A small image classifier, trained from scratch.
Model: 1.63M parameters, 32-pixel images, arch gmlp, norm layernorm_no_bias, patch size [4, 4], layers 8.
Training: adamw at rate 0.00099, 28300 steps, batches of 384, held-out accuracy 100%.
Data: trained on drawn branching plants, 72500 training examples, 149.9 epochs.
Rows from block 2 of a small image classifier, named by matrix and row number. Rows with one number belong to one neuron. Each number is 128 + 24 x the weight over its row's rms, rounded and kept within 0 to 255. All counts start at 0.
After each neuron's rows are labels from the 100 images, of 14848, where the neuron reaches its largest size: "peak on" is the class under the peak; "strongest on" is what is common among them. Only what is clearly more common there than usual is listed. The data: drawn branching plants. In brackets: how many of the 100.
# u: gMLP up (value half) (model.blocks.2.mixer.u.weight, 256x256), inputs 128-255
# v: gMLP up (gate half) (model.blocks.2.mixer.v.weight, 256x256), inputs 128-255
# out: gMLP down (model.blocks.2.mixer.out.weight, 256x256, transposed), outputs 128-255

u.9 [140 128  66 128 128 128  89 100  72 128 123 155 176 128 116 128 128 128  69 128 128 111 160 128 109 128 115 102 128  77 146 128 128 148 123  79 135  82 178 144 132 131 128  76 135 128 145 128 128 128  93 157 128 128 128 128 128 128 126  76 128  89 128 128 128 128 135 179 128  80 128 128  85 128 128 128  78 114 128 148 173 128  97 128 128 128 216 118 128 180  81 128 128 128 128  90 103  77 128 132 128 105 128 108 128 128 128 128 144 119 128 128 130 136 114 128 128 128 160 113 128 128  98 114 105 128 128 147]
v.9 [128 161 128  88 128 128 145 116 128 111 156 105 164 136 115 128 128 128 144 128 176 106 143  98 128 128  78 101 128 128 128  87 127 106 128 128 133 128 128 116 151 131 128 140 114 140 183 128 128  76 126 143 104 128 128 128 151 128 123 112 128 120 128 128 163 128 128 126 128 128 128 128 128 128 128 158 121 152 112 132 128 128 128 140 124  88 143 122 128 137 129 171  75 162 128 128  83 141  77 128 128 108 126 128 128 128 128 128  63 164 154 128 149 128 128 130 104 137 128 118 104 136 162  43  70 112  92 128]
out.9 [130 153 128 128 128 128 144 128 128 128 128 128 128 133 128 108 128 147 141 132 128 128 150 128 160 122 199  75 111 128 128 114 128 128  77 128 128 128  77 128 128 128 128  87 176 185 127  45 128 130 134 128 143 128 128 128 152 123 128 128 128 128 128  45 128 128 128  81 128  77 158  88 128 128 128 168  74  93 128 123 128 128 100 136 157 125 128  81 129  94 128 128 200 145  82 128 128 128 128 128 130 128 128 128 128 128 104 128 128 118  73 128 159 128 156 124 128 122 118 121  77 157 144  99 128 128 142  95]
peak on: ground (53); foliage (42)
strongest on: pink blossoms (58)

u.86 [128 128 116 128  49 128 128 111 157 117 101 128 128  83 130 109 128  72 141  84  33 128 128 115 128 102 129 128 128 128  99 128 128 128 128 128 127 179 128 128 128  70 152 126 128 128 184 149 128 131 141 128 122 128 128 137 119 128 111 136 122 128 128 128 128 128 128 128 128 179 128 128 128 170 128 128 127 136 131 128 133 114  85 172 128 122 128 128 128 161 122  80 134 177 122 128 136 128 128 128 128 128 199 128 128 128  61 128 128 119 128 128 128 146 128 128 128 127 128 128 188 128 132 128  91 128 122 152]
v.86 [128  66 128  60 203 128 117 124 145 128 126  78 128 128 134 128 128 121 105 128 126 128 128 128 125  94 128  37 128 128 118 128 128 148 108 127 115 128 169 128 132 128 101  61 128 193 128 120 173 138  90 128 128  86 128 149 128 128 128 128 128 128 160 128 128 128 128 128 128 103 154 106 130 128 128 235 128 138 128 128 122 128 128 128 159 128 128 144 128 128 183 118 128 128 128  93 145 102 128 121 128 128 128 128 128 128 128  74 128  81 128 128 133 128 128 128 113 128 126 128 128 128 125 128 128 116 128 128]
out.86 [ 64 128 128 128 128  91 127 128 128 108 128 128 165 128 202 128 128 126 128 128 143  92 128 135 130 128 180 125 128 128 128 160 128 128  88 128 128 137 128 153  92 118 128 147 172 147 128 128 120 128 128 128 128 160 128  90 157 129 128  92 133 128 127 128 128  91 128 128 128 128 157 127 128 128 128 128 128 175 129 128 109 128 128 130 211 128 164 128 134 128  56 128 108  82 128 128 128 159 163 159 134 128 128 128 128 203 190  66  48 128 128 128 130 149 128 128 128 128 128 129 142 128 120 121 154 144 128 128]
peak on: foliage (91)
strongest on: white flowers (100); night (68)

u.179 [128 128 132 141  61 121  90 128 128 128 128 128 128 128 147 128 128  78 128 147 136 128 128 128 128  83 107 128 136 139 128 128 177 128 128 128  89 128 128  58 141  61 202 128 128 128 129 128 163 102 128 128 128 128  86 128 137 128 116 117 128 128 122 128 187 128 128 128 105 128 128 128 128 175 114 128 128 128 128 154 128 128 128 108 167 138 130 128 156 128 128  98 193 141 122 128 128 128 193 128 130 128  66 128 128 128 103 128 182 177 110 190  33 128 123 102 162 128 128 128 128  55 128 128 128 128  81 129]
v.179 [131 128 146 152 128 128 185 138 128 128 128 170 128 125 128 116 146 122  70 151 187 128  97 128  79  87 128 128 128 128  95 120 128 153 155 133 136 164 118 143  86 128 128 159 128 144 135 128 139 128 102 132 128 159 133 128 118  83 155 128 128  78 127 121 102 128 128 128 153 148 128 128  99 128 158  98 128 110 125 103 153 128 128 128 128 128 130 201 128 177 215 106 128 128  74 157 128 128 128 160 128  89 159 128 105 117 128 103 126 128 156 128 163 110 128 200 117 122 131 118 144 128 150 191 107 138 104 126]
out.179 [128 142 128 136 128 128 128  88 128 128 128 128 170 128  73 128 159 108 117 128 183 128 160 128 174 128 103 128 128 128 128 119 148 125 128 113 128 128 128 152 132 160  69 117 123 143 185 128 112 134 148 140 128 128 209 127  58 167 128 140 153  75 128 128 106 120 128 128 128 123  78 128 128  96 120 114 128 128 128 128  89 141 128 128 128 128 128 128 128 133 128 118  96 128 139 128 128 128 128 128 164  70 128 128 128 102  85 179 115 128 128 128 170  90  68  70 163 128 128 128 128 128 128 128 152 128 128 108]
peak on: foliage (59)
strongest on: pink blossoms (83)

u.53 [ 75 128 128 128 128 128 128 165 128 128 120 128 128 128 128 128 154 128  54 128 162 120 128 159 169 113 184  46 128 128 128 128 128 111 102 114 151 104 130 128 164 128 128 101 128 109 128  96 128 139 128 118 128 141 189 162 146 128 128 114 114 128 128 107 128 128 106 128 162  80 128 128 128  62 153 128 128 111  74 106  71 164 154 120 128 100 128 188 132  90 128 105 128  75 113 171 128 128 128 134 128  94 140 149 128 128 118 107 123 128 153  95 128 106 128 128 128 128 151 137  50 128 165 128 128 128 128 128]
v.53 [156 128 148 183 152 145 164 177  48 128 183 128 108 128 128 138 128 148 128 126 128 155 128 128 128 128 128 121  74 164 128 150 130 137 164 178 139 123 167  98 106 128 106 113 116 128 128  94 128 128 128 128 115 128  70 128 142 184 128 130 128 128 128 128 128 128  81 128 128  77 133 128 112 121 144 128  96 128 128  98 128 128 173 112 163 128 166  84 128 128 128 128 130 120 176  94 102 128 184 114 128 128 128  88 109 144 104  89 123  81 128 128 120 128 128 107 137 151 180 127 168 149 171 108  88 120 122 128]
out.53 [122 138 133 128  74 148 138 128  77 138 160 163  95 134  85 149 106 114 128 128 128 128 150 128 154 128 128 128 164 128 128 134  69 128 128 128 128 128 128 128 128  77 128  91 128 128 128 123 128 143 128 151  98 190 128 128 128 128 128 128 128 128  98 159  75 117 156 128 137 180 128 128  74 164 128 164 128 136 155 165 128 128  88 128 101 174  97 128 132 105 174 107 128 169 128 123 128 100 128 111 192 151 128 165  81 109 128 126 128 154 166 185 117 128 162 150  71  97 125 114 145 105 118 148  66 128 128 128]
peak on: wood (67)
strongest on: thick trunk (70)

u.154 [128 160 128  67 128 128  86 147 128 128 128 109 128 102 128 116 128 138 128 128 128 126 140 128 130 102 128 128 112 156 145 128 128 142 128 114  93 128  85 128 146 128 128  76 167 102 128  73 128 146 128 113 143 128 173 139 173 128 105 128 152 128 128 106 157 128 128 109 128 128 128  63 128 165 128 151  68 128  81 128 128 102 111 128 128 114 128 167 112 128 128 148  92 128 128 128 175  99 114 128 128  58 193 128 100 175 148 133 128 149 106 128 128 147 128 128 162 128 128 123  88 171 128 128 128 128 172 128]
v.154 [161 128 105 173 131 128 142 128 128 129 128 108 138 132 128  69 128 149 152 128 128 128 109 186 179 128 175 128 142 132 128 134  46 128 128 125 116  45 128 128 128 160 128 128 125 128 128 128 128 112 128 128 126 147 152 118 193 128 128 154  97 150 128 128 133  93 161 128 174 128 137  77 132 106 128 128  99 111 128 128 128 143 128  89  88 128 128 128  99 128 128 128 128 139 128  65 155 128 142 109 128 128  96 128 101 143 146 153 128 109 129 128 128 128 128 128 128 128  78 150 209 128  95 128 128  92 192 110]
out.154 [128 128 128 149  98 128 112 128 172 128 128 182 128 128 128 128 120 128 128 128 128 120 128 135 122 128 128 154 126  57 203 128 128 128 128 128  94 109 128 128 128 128  61 128 128 128 128 128 108 148 141 122 128  98 128 128 128 128 128 168 128 158 128 128 128 128 120 128 128 152  73 128 165 128 128 128 128 128 124 128 128 128 128 132 128 128 128 128 128 216 128 128 151 134 151 128 128 186 128 128 128 129 132 128 128 128 128 128 128 128 128 128 128 136 128 128 116 128  60  35 128  98 105 128 128 128 115 128]
peak on: wood (66)
strongest on: narrow (51); bare (36)

u.118 [128 128 128  80 131 128 128 128  73 136 128 184 128 129 128 128 128 128 128 128 164 132  69 119 122 128 128 128 128 149 128 120 128 127 128 128 128 132 128 128 158 157 125 128 159  91  67  55 118 128 107 128 106 156 128 128 128 128 128 169 128 149 128 128 128 128 128 128 128 128 151  95 119 208 113 128 128 111  78 128 128 128 164 128 128 107 128 128 113 157 108 128 110 128 151 149 159 147 128 125 128 128 128 131 128 164 147 128 128 128 114 178 128 128 128 128 134 128 128  95  99 128 179 180 128 172 156 128]
v.118 [106 128 128 128 128 133 169 128 147 128 128 108 128 177 110 128 142 122 128 203 128 113 128 128 151  81 124 128 116 117 123 113 128 167 128 149  97  91 101 118 124 128  90 135 128 146 155 147 128 150 128 127  83  77 128 123 128 128 128 128 128 149 128 174 157 130 128 137  53 128 152 128  77 128  87 114 128 115 128 128 133 119 156 176 182 128 170 128 128 128 128  85 108 128 135 128 128 128 119 134 132 128 128 181 128 160 128 128 128 128 164 128 128 128  90 128 150  86  99  79 129  80 163 140 153 128 108 128]
out.118 [139 120 140 128 152 130 128 128  73 128 112 128 219  95 128 128 125  64 128 128 128 128 128 108 128 138 128 128 128 191 128 104 128  92 128 139 158  77 128 128 102 128 184 185 128 128 128 107 155  59 128 103 128 138 104 128 128 151 119 128 128 160 128  85 180  74 100 128  85 128 128 128 128 128 128 128 128 128 128 128  61 105 128 128 195 128 116 106 150 128 147 130 128 128 128 128 198 136 128 128 128  96 128  97 191 121 128 128 128 118 128  70 128 128 128 128 128 128 128 138 128 128 121  79 128 132 128 128]
peak on: wood (38)
strongest on: night (50); bare (37)

u.218 [128 128 101 166 153 128 128 128 128 110 128 152 128 128 128 128 128 128 128 128 167 128 117  81 128 182 128 128 128 188 145 164 128  71 128 128 158 128 128 128 136 159 128 138 128 128  70 128 123 134 128 128 144 184 128 128 157 128 128 128 128 154 146 128 104 128 128 120 128 128 129 128 128 128 126 128 143 128 162  93  74 158 128  97 128 128 128 128 128 128 128  81  47 128 158 166 128 128 128 128 117 128 128 142 128 128 109 128 128 107 136  64 117 128 128  58 127 147  97 119 116  89 128 112 128 128 128 128]
v.218 [109 128 110 130 191 128 128 159 128 111 103 128 170 128 128 128 128 128 128 128 152 128 128 148 166 128 116 128 154 128  54 128 128 128 128 129  75  92 125  65 139 128 120 108  68 128 128 128  75 121 128 100 128 128 128 185  88  89 128 152 188 128 175 128 122 140 101 128 136 128 167 128 100 128  80 152 128 128 121  87 128 178 126 128  99  69 219  78 128 153 144 128 128 128 119 135  61 113 128 132 120 128 116 128 128 128 128 135 128 168 146 138 109 128 128 128 128 128 128 128 163 128 128 128  88 158 147 128]
out.218 [115 128 128 160 147 128 128 172 136 128 128 128  95 128 151  95 128 128  52 128  88 128 128 126 128 110  97 124 120  85 128 104 128 150 121 183 128 113  99  87 128 128 111 104 137 128 155 128 116 186 128 128 117  98  73 103 164 128 128 128 128 128 214 128 128 128 128 128 155 142 112 199 143 150 151 158 128 155 128 128 169  91 128  87 128 128 127 128 128 168 141 113 128 125 182 132 128 188 158  85  39 104 183  52 128 106 128 128 128  90 146 128 128 158 106  98 128 128 128 152 128 128 126 128 128 117 128 156]
peak on: ground (85)
strongest on: two-way forks (72); narrow (43)

u.122 [128 128 128 128 119 128 138 177 153  91 128 113 128 128 155 128 181 128 108 104 134 167 128 145 126  87 100 128 128 146 128  89 128 120 108 128 128 128 128 128  66 128 106  88 128 128  69 128 185 128 128 128 153 128 154 128 111 128 128 128 128 137  97 102 139 167 128 128 128 114 128 128 166 110 133 128 128 128 128 128 128 128 128  83 128  43 163 128 128 128 131 128 128 128 128 128 111 167 146 128 128 134 157 128 128 128 128 128 128 117  86 128  76 113 129 128 128 128 128 154 137 165 157 142 128 128 128 128]
v.122 [128 128 128 128 116 127 164 128 137 128 197 128 128 128 146 128  77 128 128 128 128 155 128 128 178 128 218 128  45 128 128 128 136 128 128 122 128 128 128 128 175 165 128 128 128 139 128 128 116 112 128 128 114 128 128 138 124 128 128 120 128 154 130 128 148 129 116 128 128 128 128 141 128 128 128 134 134  87 129 128 164 148 128 128 116 171 128 128 192 151 128 128  93 128  63 128 153 128 150 128 128 195 128  85 128 136 128 128 115 128 141 128 128 128 137 104 128  84 128 175 128  84 137 128 128 128 128 157]
out.122 [104 173 128 128 174  45 128 192  93 128 128 128 128 105 194 151 128 164 167 128 128 141 107 128 110 176 172 148 128 128 128 128 128 128 128 128 180  91 128 167 128  72  94 128 146 105 128 130 103 128 125 128 128 136 128 187 128 128 134 128 142 161 157  91 128 116 128 128 117 128 128 128 115 195 128 128 128 152 114 128 128 128 128 128 128 128 128 128 157 111 112 128 168 128 111 135 128 128 164 128 128 128 128 128 115 128  69 128  84 167 128 110  96 111 118 128 128 144 147 128 195 128 146 104 118 128  82 103]
peak on: wood (29)
strongest on: autumn leaves (36)

u.63 [128 128 141 128 166 128 138 128 124 128 128 140 128 128 159 124 128 128 128  91 128 158 128 121 128  82 128 122 128 175 128 191 150 128 128 161 135 128 128 128 128  83 128 176 128 128 128 128 168 128 128 129 128  70 128  89 152 128 128 138 128 128 120 101 148 128  91 113 103 160 123 128 224 154 115 115  79 155  96 128 206  82 128 128 128 131 128  73 128 128 128 128 128 128  97 128 134 128 166 128 128 128 128  81 128 128 132 128 128 128 128  93 128 124 128 128 136 125 159 128 128 134 151 128 128 148 128 100]
v.63 [128 128 128 128 171 128 151 128 174 101 128 144 128 124 151 171 128 100 168 128 144 128 117 128 128 120 201 128 115 143 128 167 128 128 126 121  89 128 128 128 170 185 128 128 128 128  89 135  98 128 128 128 128 152 152 146  61 129 128 189 128 128 128 138  99 128 128  86 128 136 128 128 128 128 128 124 159 128 128  88  72 128 128 128 123 128 133 127 111 128 128 128  75 146 124 128 128 117  93 152 128 219 128 128 128 168 180 120 128 138 128 128 128 118 128 111 175  83  81  89 128 128 128 206 128 128 113 128]
out.63 [128 128 148 194 139 128 126 140  70 128 115 128 128 128 128 159 128 176 128 116  95 128 128 114 153 128 201 128  94 128 162 128 128 128 125 128 128 128 161 135 128 128 167 128 128 128 128 128 128 128 128 128 120 200  95 128 197 128 167 128 128 118 129 160 128 128 128 141  68 123 128 128 108 128 128 128 128  95 128 128 128 128 143 128 128 128 152 114 128 197 128 128 128 152 128 101 128 128 128 128 128 128  50 168 156 108 128 149 128 112  93 170  88 106 128 147 128 171  99 128 128 128 128 128 128 104 128 175]
peak on: wood (30)
strongest on: bare (55)

u.143 [191  86 128 124 128 143 128 132 128 128 128 149 112 107 128 128 111 142 134 128 130 171 145 128 128 128 128 128 128 128 128  92 166 128 128 185 128 128 128 144 123  87 123 141 128 200 128 128 128 128 115 128 128 128 128 128 128 128 128 128 186 128 128 128 128 128 128 138 146 128 151 128 136  25 158 109 128 142 161 154 128 128 128 128 144 128 128 135 128 153 128 128 128 135 128 128 188 128 155 122 100 128  69 108 108 112  81 102 128 128 146 128  81 128  85 149 123 161 128 128 128 128 135 128  97 128 128 213]
v.143 [128 128 123 128 145  98 128 199 159 128  77 128  71 128 152  95 147  95 183 131 173 143 128 121 128 128 128  60  53  99 108 142 128 128 128 155 128  91 113 128 106 128 128  99 100 114 128  98 115 128 165 126 150 128  58 128  90 128 128 111 128 168 128 128 147  59 128 128 128 128 152 160 128 128 128 128 104 128 128  99 176 128 128  99 128 128 115 138 128 101 128 180 128 152  84 153 128 128 109 128 128 143 128 128 128 128 128  80 128 128 140  98 101 112 128 128 128  78 126  93 128 128 155 179 136 128 128 120]
out.143 [126 167 128  97 223 128 128 128 143 128 160 128 128 128 128 128 168 128 152  87 128 128 128 128  78 129  89 128 128 131 114 183 125 128 103 108 145 128  65  83 162 180 156  87 128 105 148 128 128 123 171 159 140 128 128  97 128 143 128  62 128 206 129 128 165 128 118 103 185 114 184 120 128 128 156 128  89 128  97 114 149 124 128 100 128 128 127 136 130  80 128 128 128 128 115 128 128 128 128 128 128  96 134 128 143 144  84 138 128 157 128 110 128 152 128 118 128  76 164 141 128 144 117 100 128 193 128 128]
peak on: wood (26)
strongest on: two-way forks (74)

u.94 [135 128 132 128 101 128 128 128  66 128  81  25 128 106  80 128 128 133 128  88 128 128 128 110 128 142 128 128 128 128 153 176 171 128 135 128 145 154 166  52 128 139 170  89 128 128 128 128 128 166 128 128  71 128 138 128 155 128 128 128  98 128 156 128 128 128 128 128 128 113 128 128 128 128 128 128 128 128 128 128  64 128 128 128  72 128 128 128 129 142 128 130  85 128 128 128 116 128  80 118 116 128 128  98 128  89 128 128  72 128 143 128 128  84 128 128 128 141 167 143 128 133 128 170 128 128 140 101]
v.94 [153 111 146 163 128 118 128 165 136 149 128  65 128 148  74 169 128 128 128 128 151 128 128  89 128 128 128 128 128 124 161 149 128 128 143 128 128 128 169 128 128 128 128 128 134 103 168 143 117 115 154 128 153 128 103 141  75 128 128 128 128 110 139 128 156 160 110 128  73 115 148 128 114 104 139 118 128  49  76 128 170 106 111 137 176 179 128  85 128  85 118  58 128 160 128  99 116 128  78 111 132 128 128 137  99  91 128 128 128 129 185 165  88 128 128 150 128 133 127 131 128 128 128 159 128 128 116 128]
out.94 [155 128 107  95 126 128 128 116 127 194 128 128 136 128 128 128 198 128 189  81 128 128 128 128 163 128 128 128 128 128 156 127 116 128 127  58 128 138  96 128 114 177 128 128 128 128 122 171 128 128 128 110 128 184 128 128 128 128 128 128 193 128 128 170 128 128 128 128 137 128 121 120 171  62 143 128 128 128 131 128 124 158 128 138 101 126 226  97 128 128 187 128 128  92 128 128 128 120 105 173 128 128  98 128 128 128 128 150 109 128 128 128 128 128 124 128 128 128  82 128 128 149 128 120 140 128 103 133]
peak on: foliage (36)
strongest on: two-way forks (75); autumn leaves (48)

u.125 [101 165 102  76 128 128  97 128 128 161 128 128 163 142 160 172 154 128 128 128 128 128 128  99 104 128 140 124 181 171  65  65 143 128 101 127 171 128 106 128 128 156 128 128 169 128 110 125  93 128 128 163 156 118 140 142 140 165  83 128 157  96 128  84 127 120 128  53 128 171 128 128  87 122 128 128 128 178  99 128  77 128 112 128 128 128 158 162 141 128  93 108 110 116 128 128  81 128 128 137  60 128 114 128 128 128 131  86 144 128  97 128 147 177 128 146 128  98 139 174  71 162 128 128 181 121 147 128]
v.125 [128 128 128 128 154 128 128 162 128 148 144  66 129 152 128 128 128 140 191 128 134 143 158 128 145 128 128 144  88 128 126 128 158 128 128 128 137 117 139 128 185 123 141 166 128 128 136 154 158  79 128 107 128 128 142 128 167 128 120 128 128 128  89 122 128 128 156 128 128  80  95  70 114 128 128 107 141 116 128 146 147 149 128 156 195 128  57  73 170  89 128 128 128 115  94 128 128 159 154 162 128 142 113 129  98 128 150 102 161 216 128 128 128 128 128 202 128 128 128 128 128 147 128 112 113 131 128 108]
out.125 [128 169 128 128 128 157 155 128  98 128 128 141  92 153 128 215 118 128 128 123 128 134 128 125 171 128 128 127 151 128 128 128 128 128 128 128 128 128 154 128 128  39 128 128 126 117 164 128  66 179 141 151 128 107 124 135 128 128 101 102 128 128 102 128  84 148 164 128  62  73 128 168 128 101 128 137 118 128 111 111 164 128 138 186 128 173 128 118 117 114 128 123  94 171 128 110 128 128 128 102 128 128 128 152  76 128 144 127 128 128 128 152 110 128  65 148 169 129 128  91 183 128 128 128 128 150 103 128]
peak on: wood (88)
strongest on: two-way forks (72); narrow (59); pink blossoms (50)

u.163 [128 128 128  68 104 151 128  85 128 128 136 128 110  77 128 128 147 128 128 128 108 133 125 128 137 145 152 128  76 128 128 109 180 128 128 128 161 128  99  95 171 133 128  61 128 135 176  66 128 128 128 129 128 128 123  83 130  66 107 128 128 128 128 128  75 102 128 128 128 128 128 128 128 128 128 137 128  94 190 107 128 128 128 128 128 163 135 128 103 128 128 126 128 128 150 128 128 128 128 161 181 114 180 136 128 162 138 128 128 128  50 144 128 119 128 128 128 128 116 128 128  90 128 107 144 128 128 100]
v.163 [128 150 145  97 100 128 128 109 131 128 184 128 141 128 122 128 128 128 128 134 128 176 128 157 128 128 128 124 119 128 128  80 122 128 128 111 128 119 110  68  96 185 192 128 178 145 170 141 128 138  95 128 128 128 128 128 128 169 128 149 128 128 111 129 128 123 121 128 123 128 136 104  62 107 128 128 118 209 128 128 136 126 166 106 170 147  85 128 128 102 121 128  71 128 128 118 105 132  99 128 128 196 128 104  97 128 128  98 118  63 189 118  88 128 128 134 128 128  93 128  85 128 154 147 128 128 128 128]
out.163 [128 128 128 128 128 128 103 153 159 173 128 122 144 128  73 172 128 228 128 114 162 128 128 162 166 121 128  85 167 128 128  95 130 128 128 132  77  89 128 124 128 140  55 119  87  43 106 128 128 146 175 128 115 129 144 128 148 128 134 156 128 128 128 128 128 128  87 128 128 128 103 128 128 128 128 128 128 116 128 128 143 128 128 167 128 109 128  76 128 128 182 128 128 128 113 138 128 128 146 128 166  96 156 115 128 128 128 119 128 111 128 128 128 128 128  61 128 149 146 112 147 128 163 128 147  71 128 128]
peak on: foliage (54)
strongest on: white flowers (89); night (53)

u.135 [126 128 124 134 128 128 128 128 128 128  94 128 142 128 128 128 128 110 142 101 154 148 128 128 128  70  92 128  88 128 128 128 128 169 194  90 109 128 128 165  47 128 128 123 166  76 144 183 128 128 180 128  90 124 128  78 128 136 128 115 128  62 156 128 126  83 128 128 128 132 103 128 128 128 128 156  86 128 128 173 128 128 128 128 128 128 126 128 128 128 114 115  64 120 128 128 128 100  65 128 128 128 128 121  77 111 128 157 128  80 105 123 128 128 147 113 147  87 128 100 128 119 128 162 128 166 128 107]
v.135 [122 137  75 110 190 112 128 128 128 139 128 128 132 154  61 128  93 128 128 128 128 128 128  92 123 128 114 128 128 128 106 180 154 128 140  70 128 128 128 125 171 128 137 128 182 128 128 128 128 116 102 128 136 154 109 166 128 128 106  88 142 232 128 105 128 191 128 128 175 128  88  79 140 128 104 136 128 138 118 128  92 128 128 128 129 151 107 125 117 128 128 124 128 128 177 128 110 128 153 101  51 128  98 128 128 160 128  87 130 112 112 128  89 120 128 131 150 128 200 128 128 170 128 128 128 128  69 128]
out.135 [ 88  78 128  88 128 128 128 128 128 151 158 128 128 128 128 113  97 128 121 128 172 128 128 128 128 128 128 197 128  90  98 136 132  71 128 108 128  70 128 127 128 128 128 104 140 128 133  85 128 130 128 128 128 146 128 148 128 123 146 128 100 128 151 132 128 128 149 128 128 155 128  88  84 167 128 128 116 128 128 112 155 128 128 163 123 128  73 115  72 112 128  82 158 128 128 128 128 128 161 128 145 134 128 128  61 202 175 177  91 128 128 128 128 128 128 128 128 128 118 128 128 171 121  81 128 128 128  87]
peak on: foliage (57)
strongest on: pink blossoms (100)

u.79 [128 128 149 128  84 103 161 105 128 155  67 128 128 128 145 128 128 128 129 128 128 128 150 128 128  98 128 128 107  93 128 128 128 128 128 146 122 128 128 107 128 128 128 128 128 105 128 222 128 132 172 128 121  87 128 128 128 188 128 125 128  65 145 137 161 128 128 128 128  98  73 104 115 128 108 128  75 128 108 128 111  43  81 149 128  74 128 119 163 128 138 147 128 105 128  89 128 128 148 111  94 128 128 128 128 117 141 128 113 128 119 107 128 155 128 139 121  98 128 128 128 128  82 151  94 128 131 128]
v.79 [128 106 128  67 128 154 128 117 119 128 128 128 128 128 128 128  46 128 128 128 128 135  95 128  78 128  92  96 181 115 128 128 136 122 111 152 128 128 128 128 128  87 128  79 128 128 128 128 128 128 163  50  83 153 117 128 131 128 168  74 124 128 156 104 141 158 128 129 128 128 115 128 128 143 146 135 128 128 128 132 128 128 128 128 128  68 116 128 138 128 128 106 128 128 128 127 128 118 134 178 128 155 144 128 148 128 128 128 128 128 143  71 128 128 128 128  60 145  66 128 108 128  98 128 135  62 167 128]
out.79 [210 149 128 125 128  68  68 113 177 105 148 128 139 126 128 165 128 136 173 128 128  84  96 144 128 145  81 128 128 122 116 128  99  65 128 128 128 128 128 155 117 123 164 103 146 137 102 128 128 128 152 168 128 128 128 128 128 128 128 187 128 128 128 178  93 128 128 128 169 159 109 114 128 148 128 125 143  68 154  45 128 170  96 128 116 128  93 128  76 123 128  98 149 128 128 128 128 128 128 127 141 128 128 165  87 122 188 156 128  96 128 128 146 128 148 128 128 128 128 128 128 108 128 100 163 122 128 128]
peak on: foliage (41)
strongest on: pink blossoms (81); night (71)

u.201 [142 105  98 134 160 104 137 128 128 128 128 113 102 128 128 107 128 100 172 128 136 109 128 128  94 110 128 123 105 128 128 135 128 128 128 128 134 128 128  85 128 128 128 128 128 128 128 127 137 128 160  84 122 110 137 128 128 128 128 183 119 110 126  80 128 128 175 128 128 128 128 128  83 128  83 128 124 128 127 128 187 128  85 161 105 114 128 128 128 171 138 102 128  94 128 171  72 128 128 128  97 128 128 128  99  81 128 147 167 128 112 109 141 149 128 128 106  63 144 128 128 125 148 141 128 158 128 128]
v.201 [128 122 173 110 128 128 128 144 128 128  63 128 184  94 139 112 128 128 128  56 128 138 151 102 163 145 134 117 128 150 128 128 116 128 128  74 148 115 128 128 128 128 128 128 128 122 146 123 166  99  75 128 120 128  55 128 128 128 130 128 128  86 165 128  90 143 128 128 128 128 128 128 128 128 128 128 138 128 143 128 128 132 109 133 128 128 128 128 128 128 128 164 128 167 128 128 104 128 128 128 113 128 155 142 168 128 128 106 128 128 181 128 128 128 154 128 128 110 128 128 169 172 128 179 128 128 128 128]
out.201 [186 121 128  86 128 128  29 128  98 127 128  79 128 112 128 128  77 128 140  99  77 128 113 128 116 128 128 128 114 133 114 128 117 129 122 101 150 128 104 109 128 128 128 128 157 167 116 132 145 128 128 112 158 128 128 115 134 128 128 128 128 170  94 128 152 156 128 106 128 128 185 132 138 128 117 128 149 128 128 115 190 135 137 128  49 128 128  86  52 150 128 128 128 176 128 110 104 128 111 128 128 128 128 154 128 158 146 128 161 205 128 128  93 128 128 133 128 128 129 128 159 128 128  67 128 128 128 147]
peak on: foliage (35)
strongest on: autumn leaves (51)